python train.py --crop_scale_min=1 --depths=[5, 5, 5] --avg_pool_shortcut=true --widths=[64, 96, 144] --optimizer="soap" --precondition_frequency=25 --merge_dims=true --batch_size=64
Rows from block 4 of a small image classifier, named by matrix and row number. Rows with one number belong to one channel. Each number is 200 + 40 x the weight over its row's rms, rounded and kept within 0 to 999. All counts start at 0.
After each channel's rows are labels from the 100 images, of 14976, where the channel reaches its highest value: "top examples" is what is common among them; "peak on" is the class under the peak. Only what is clearly more common there than usual is listed. The data: pictures of board games with random positions, seen at a slant.
# convs0: first 3x3 conv (model.blocks.4.convs.0.weight, 64x64x3x3, each kernel summed), inputs 0-63
# convs1: second 3x3 conv (model.blocks.4.convs.1.weight, 64x64x3x3, transposed, each kernel summed), outputs 0-63

convs0.60,219,245,279,183,148,166,250,196,176,272,125,177,149,249,217,259,164,214,250,225,165,224,250,207,174,189,210,148,201,226,194,207,237,277,234,210,178,213,207,238,132,143,217,285,190,245,205,191,208,149,206,153,251,247,222,162,211,265,216,283,180,169,183,200
convs1.60,217,190,179,243,141,168,207,308,227,173,271,228,247,144,266,204,218,198,211,177,195,167,151,270,218,228,239,245,205,154,202,123,162,163,232,235,217,191,186,219,259,190,93,197,226,239,210,211,212,229,233,251,146,183,207,277,198,214,202,171,203,236,134,188
top examples: noughts and crosses; digit grid
peak on: board

convs0.16,206,218,177,240,252,124,177,241,215,236,146,202,153,163,202,300,196,192,235,261,226,201,197,236,189,187,220,164,124,120,191,233,169,211,161,205,175,234,163,206,122,191,271,219,120,159,243,269,227,204,217,157,272,234,182,210,235,180,159,216,142,205,198,213
convs1.16,178,222,227,182,212,211,205,223,192,224,199,233,187,298,271,161,102,218,150,218,231,210,91,206,173,183,173,229,190,170,181,126,157,132,267,226,193,167,217,212,183,192,143,169,256,167,181,160,136,170,138,198,159,212,244,144,193,177,213,242,213,169,239,238
top examples: discs in an upright rack
peak on: board

convs0.19,220,195,229,213,191,180,232,187,204,176,198,243,289,230,236,216,207,211,168,220,261,197,207,217,180,215,260,201,146,129,151,200,248,192,90,175,235,201,223,185,221,199,179,231,211,166,193,232,152,282,184,183,176,241,142,285,165,139,200,138,221,274,271,145
convs1.19,249,232,233,155,193,213,167,234,144,193,167,123,205,213,174,230,236,216,159,183,230,185,229,230,237,127,227,201,233,228,254,141,155,277,229,196,202,187,195,175,186,197,153,193,101,235,198,129,234,243,287,161,226,188,199,255,254,252,230,183,152,147,244,234
top examples: noughts and crosses
peak on: board

convs0.57,192,189,249,161,122,174,212,178,220,239,187,231,231,213,212,225,149,183,166,222,179,252,257,235,301,171,265,169,244,179,218,244,147,207,219,217,205,181,244,145,251,226,159,191,184,252,146,190,152,178,230,289,178,178,225,145,230,139,197,152,168,138,155,146
convs1.57,182,217,282,197,170,162,155,267,171,209,189,227,186,249,210,247,221,212,304,185,179,151,216,222,210,220,224,162,178,124,214,202,209,209,165,251,150,187,286,220,184,194,192,218,205,239,245,257,208,256,203,146,121,310,213,189,136,200,226,197,183,160,211,161
top examples: stones on a line grid; nearly empty
peak on: board

convs0.30,201,167,192,213,230,180,196,123,248,192,240,117,133,192,136,224,245,140,203,231,245,174,222,254,136,243,181,219,144,195,202,82,206,231,181,188,250,262,218,176,208,194,192,155,284,196,232,148,141,163,185,191,176,185,279,168,202,228,185,212,204,188,231,222
convs1.30,238,185,255,191,170,148,144,143,159,217,226,191,234,204,193,200,209,226,281,200,204,191,110,289,237,182,176,188,192,233,279,206,214,189,187,192,283,274,221,238,262,234,240,187,222,234,193,200,273,215,224,227,233,205,263,216,175,208,217,254,138,176,120,214
top examples: digit grid; noughts and crosses
peak on: board

convs0.44,211,207,208,194,132,236,207,141,171,190,181,252,169,220,203,312,224,187,226,198,232,140,129,177,156,215,106,296,236,188,190,127,189,162,216,153,290,228,197,210,207,220,203,200,207,225,198,183,181,166,250,198,141,202,123,214,190,257,226,201,222,213,255,219
convs1.44,214,229,103,206,214,224,226,95,194,216,213,227,198,170,201,195,173,225,251,269,271,216,164,259,231,177,191,162,154,246,200,216,196,238,149,177,158,205,171,201,236,178,191,189,155,178,308,225,164,273,181,177,186,215,147,211,183,201,239,137,150,133,158,160
top examples: noughts and crosses; nearly full
peak on: board

convs0.12,216,267,165,175,208,159,249,243,147,185,202,211,211,262,246,279,202,144,218,280,170,134,230,205,120,164,177,204,225,250,189,135,202,202,193,206,246,230,180,144,226,142,224,183,165,184,227,177,221,206,196,179,242,235,162,257,191,156,147,117,263,257,166,198
convs1.12,171,184,260,264,226,225,218,258,280,267,195,182,268,188,194,101,263,207,149,201,228,221,177,184,214,139,223,198,177,191,208,242,174,128,214,171,128,167,236,254,207,244,216,173,224,204,190,146,218,258,155,150,171,222,193,266,223,184,176,261,151,160,213,194
top examples: discs on a green board
peak on: board

convs0.49,160,221,167,213,197,227,138,177,243,236,132,110,220,241,219,188,220,151,170,206,236,184,160,316,223,214,160,118,200,224,175,162,207,205,228,199,209,186,236,147,214,141,234,169,227,158,209,224,181,157,164,183,256,278,196,160,167,265,154,198,174,241,260,240
convs1.49,266,188,130,208,223,147,211,224,151,199,199,262,211,129,202,179,182,187,210,153,127,147,193,147,150,138,198,192,191,187,179,226,174,89,144,287,159,192,183,245,226,197,177,177,231,216,229,207,138,187,212,118,195,182,239,203,134,204,208,222,140,201,152,217
top examples: digit grid; noughts and crosses
peak on: board

convs0.41,197,220,214,161,159,276,230,186,110,164,192,228,262,161,155,284,218,230,216,190,185,219,254,212,219,238,229,210,211,208,216,190,292,181,161,217,184,256,223,211,167,151,178,168,177,111,188,161,149,287,161,155,240,214,275,196,168,176,147,247,209,209,225,216
convs1.41,231,248,213,247,201,198,143,227,224,252,276,167,142,202,297,191,223,194,190,239,213,202,152,234,135,156,219,150,201,193,168,191,207,173,230,169,243,183,231,233,249,266,238,254,187,243,213,264,216,145,189,145,155,139,210,233,239,158,235,202,155,185,209,104
top examples: stones on a line grid; draughts
peak on: board

convs0.0,210,193,154,126,121,215,221,234,129,198,242,226,291,168,162,221,163,189,235,224,269,226,197,244,94,132,168,253,212,212,257,192,191,182,209,176,169,273,185,162,153,168,162,223,189,193,176,183,235,210,182,192,222,132,151,179,212,198,238,162,214,172,269,189
convs1.0,283,173,182,211,96,197,184,229,180,162,229,203,255,174,220,199,176,110,147,184,232,167,156,190,160,168,192,276,218,179,134,279,217,199,225,190,233,224,180,187,143,166,152,157,193,280,171,225,215,138,218,217,287,254,214,197,222,188,249,180,205,216,207,235
top examples: discs in an upright rack; first side has more
peak on: board

convs0.4,128,190,240,225,140,207,169,226,175,202,247,223,292,177,185,233,223,190,156,208,118,259,249,194,180,194,290,165,279,230,139,184,244,207,196,143,197,183,201,219,260,168,206,140,132,185,221,202,136,248,152,225,225,202,233,256,190,226,197,199,152,152,180,177
convs1.4,159,178,270,178,230,200,236,224,181,218,194,218,275,145,263,225,238,154,212,147,172,175,243,219,184,149,233,219,275,203,246,153,210,194,270,236,185,148,202,226,190,158,170,202,171,317,162,178,185,229,128,197,205,246,148,300,195,199,188,176,236,188,200,171
top examples: discs on a green board
peak on: board

convs0.9,212,249,189,227,215,270,220,195,124,190,198,204,204,150,188,235,183,120,179,178,233,181,214,251,294,200,261,142,181,168,224,256,247,158,111,227,223,180,225,173,232,204,157,187,191,186,152,231,218,269,260,249,133,201,201,199,150,200,248,206,165,277,220,235
convs1.9,152,261,231,82,236,189,230,214,331,227,198,212,160,161,208,248,160,271,192,193,176,219,149,211,196,165,217,221,129,208,229,178,162,238,244,169,170,215,141,277,186,246,228,217,197,177,233,215,207,178,210,157,239,222,212,230,175,155,218,183,229,157,236,154
top examples: stones on a line grid
peak on: board

convs0.55,185,192,143,156,108,266,177,207,241,248,160,168,174,228,128,218,197,187,198,182,251,164,172,158,205,197,195,214,147,181,224,197,240,211,225,242,208,171,149,237,207,211,138,340,238,266,209,163,212,140,264,192,143,171,207,155,211,191,153,163,195,203,199,163
convs1.55,157,204,214,148,162,162,193,150,231,141,173,195,146,142,220,190,250,200,262,196,169,190,197,214,286,264,97,138,180,202,209,184,170,199,179,300,153,230,205,242,119,239,210,255,190,237,231,239,172,199,238,245,154,158,166,207,211,182,178,203,209,167,150,180
top examples: stones on a line grid
peak on: board

convs0.21,250,164,197,181,210,166,282,267,145,188,171,246,232,220,207,170,275,209,253,188,188,215,172,274,131,198,185,169,222,174,257,198,156,241,216,132,194,279,186,205,217,180,244,172,157,250,215,252,261,177,229,202,211,177,143,188,222,88,205,193,200,152,181,168
convs1.21,274,216,145,246,186,219,240,242,173,222,202,187,155,193,223,203,164,175,222,180,248,164,269,126,168,142,273,266,177,171,94,204,151,152,171,196,159,213,205,238,214,210,172,234,169,143,144,189,187,163,236,207,232,178,192,148,205,114,135,185,182,237,197,228
top examples: discs on a green board; nearly full
peak on: board

convs0.6,217,184,226,159,149,175,285,180,291,214,208,129,232,159,234,252,133,208,165,182,171,177,187,212,256,227,177,158,256,188,193,232,213,205,216,157,120,238,211,228,158,207,156,228,219,188,213,187,233,227,209,194,288,110,231,201,183,188,202,282,142,155,196,248
convs1.6,225,231,172,239,251,163,230,157,198,199,280,227,204,182,229,241,248,121,236,207,103,194,173,193,151,230,232,194,209,153,215,201,268,203,240,236,229,195,169,232,151,151,225,202,188,187,283,214,210,112,205,237,200,188,189,154,188,130,151,113,251,204,157,224
top examples: draughts; nearly full
peak on: board

convs0.39,228,208,279,237,172,217,216,217,247,208,162,180,174,230,181,233,177,255,113,244,187,235,186,202,139,201,212,155,250,250,169,260,153,242,206,271,215,192,246,174,124,133,173,112,210,223,233,224,166,262,250,164,173,243,266,206,228,182,160,181,216,178,245,218
convs1.39,205,213,246,199,148,138,204,197,237,209,264,262,213,170,186,202,244,178,225,229,177,198,169,257,236,171,270,195,173,174,217,197,164,172,188,207,209,234,214,221,248,217,227,262,226,240,302,202,190,175,136,193,154,203,249,332,180,181,215,308,231,219,198,173
top examples: discs in an upright rack; noughts and crosses
peak on: board

convs0.52,257,200,246,308,229,202,222,224,190,180,199,236,192,149,272,191,213,182,241,130,229,223,175,265,245,209,176,141,244,209,243,285,193,203,247,143,261,169,188,238,177,111,211,197,211,222,167,195,188,232,173,216,194,178,194,158,150,230,183,250,244,123,242,224
convs1.52,177,161,184,101,166,177,170,163,178,250,189,190,245,195,95,232,197,225,147,281,219,200,243,113,216,150,215,231,150,193,141,173,150,186,147,175,226,177,163,158,250,196,148,158,253,208,201,208,193,143,240,239,241,264,181,227,199,234,183,185,168,247,209,207
top examples: nearly full; digit grid
peak on: board

convs0.7,171,153,264,223,102,107,222,166,162,151,229,179,224,206,234,229,201,128,134,227,161,177,219,191,190,215,196,261,183,210,268,179,192,203,190,148,193,174,250,212,96,209,223,211,245,195,235,195,269,258,190,178,222,190,233,250,247,142,184,219,187,193,240,145
convs1.7,215,141,216,257,276,175,184,192,235,259,254,230,246,227,225,225,185,206,237,84,222,212,207,170,133,192,236,181,273,244,193,228,180,210,217,226,270,116,156,179,185,166,267,239,214,136,157,236,181,145,211,254,197,231,243,212,192,190,166,200,165,223,162,211
top examples: draughts
peak on: board

convs0.33,202,134,270,163,204,121,212,170,205,219,182,264,200,205,104,237,191,208,235,223,289,252,206,217,118,159,214,209,130,264,157,194,223,182,114,248,240,238,206,198,176,201,158,197,195,188,196,199,157,145,220,196,152,224,284,216,230,211,180,230,177,211,221,239
convs1.33,252,274,196,275,181,214,216,214,181,213,197,145,203,221,263,205,177,149,219,236,174,215,158,221,243,216,281,269,229,193,242,222,182,169,185,160,133,154,186,199,202,174,143,179,107,195,248,197,241,220,255,240,216,250,254,273,159,239,237,233,265,200,163,229
top examples: digit grid
peak on: board

convs0.2,220,250,193,209,195,141,244,200,179,194,201,209,137,218,234,198,111,237,168,182,244,215,217,259,187,207,182,74,227,170,133,225,184,181,222,164,225,245,165,213,167,223,227,260,172,218,213,176,178,227,255,195,299,182,194,184,169,234,155,259,191,106,211,149
convs1.2,199,121,222,201,275,172,207,188,291,216,200,211,242,196,197,228,252,271,216,259,315,189,183,189,222,132,225,294,176,208,240,182,214,192,201,227,212,213,176,197,206,172,162,120,264,200,247,207,239,192,199,277,158,187,255,208,183,194,237,168,199,223,216,249
top examples: draughts; nearly full
peak on: board

convs0.17,202,223,243,221,109,197,126,166,178,208,201,241,155,220,172,239,217,223,208,189,208,218,281,170,249,199,241,165,228,230,180,129,196,183,193,262,187,144,193,146,250,165,269,240,80,228,227,151,175,209,211,182,142,173,224,242,254,190,164,188,201,131,229,214
convs1.17,236,131,154,185,186,189,181,254,237,163,206,168,137,273,231,240,188,272,175,193,178,202,239,168,259,205,177,179,224,205,243,233,181,216,231,264,196,215,124,195,217,247,206,218,284,225,170,264,167,242,191,191,186,213,113,269,179,205,211,235,261,133,258,165
top examples: nearly empty; noughts and crosses
peak on: board

convs0.27,185,142,184,182,135,193,228,291,164,197,170,188,224,223,122,215,177,170,143,202,229,204,180,245,208,111,283,213,230,138,228,187,205,194,185,219,186,191,127,178,185,193,156,145,161,217,191,168,308,195,220,228,207,145,181,192,262,111,202,178,217,242,232,196
convs1.27,270,235,313,202,170,195,219,266,133,207,179,182,201,190,219,234,281,175,168,125,141,149,251,212,185,198,298,197,204,179,154,237,216,194,282,205,116,236,208,178,211,205,216,177,165,185,152,235,172,185,147,198,224,169,207,203,205,155,221,197,264,200,201,220
top examples: noughts and crosses; nearly full
peak on: board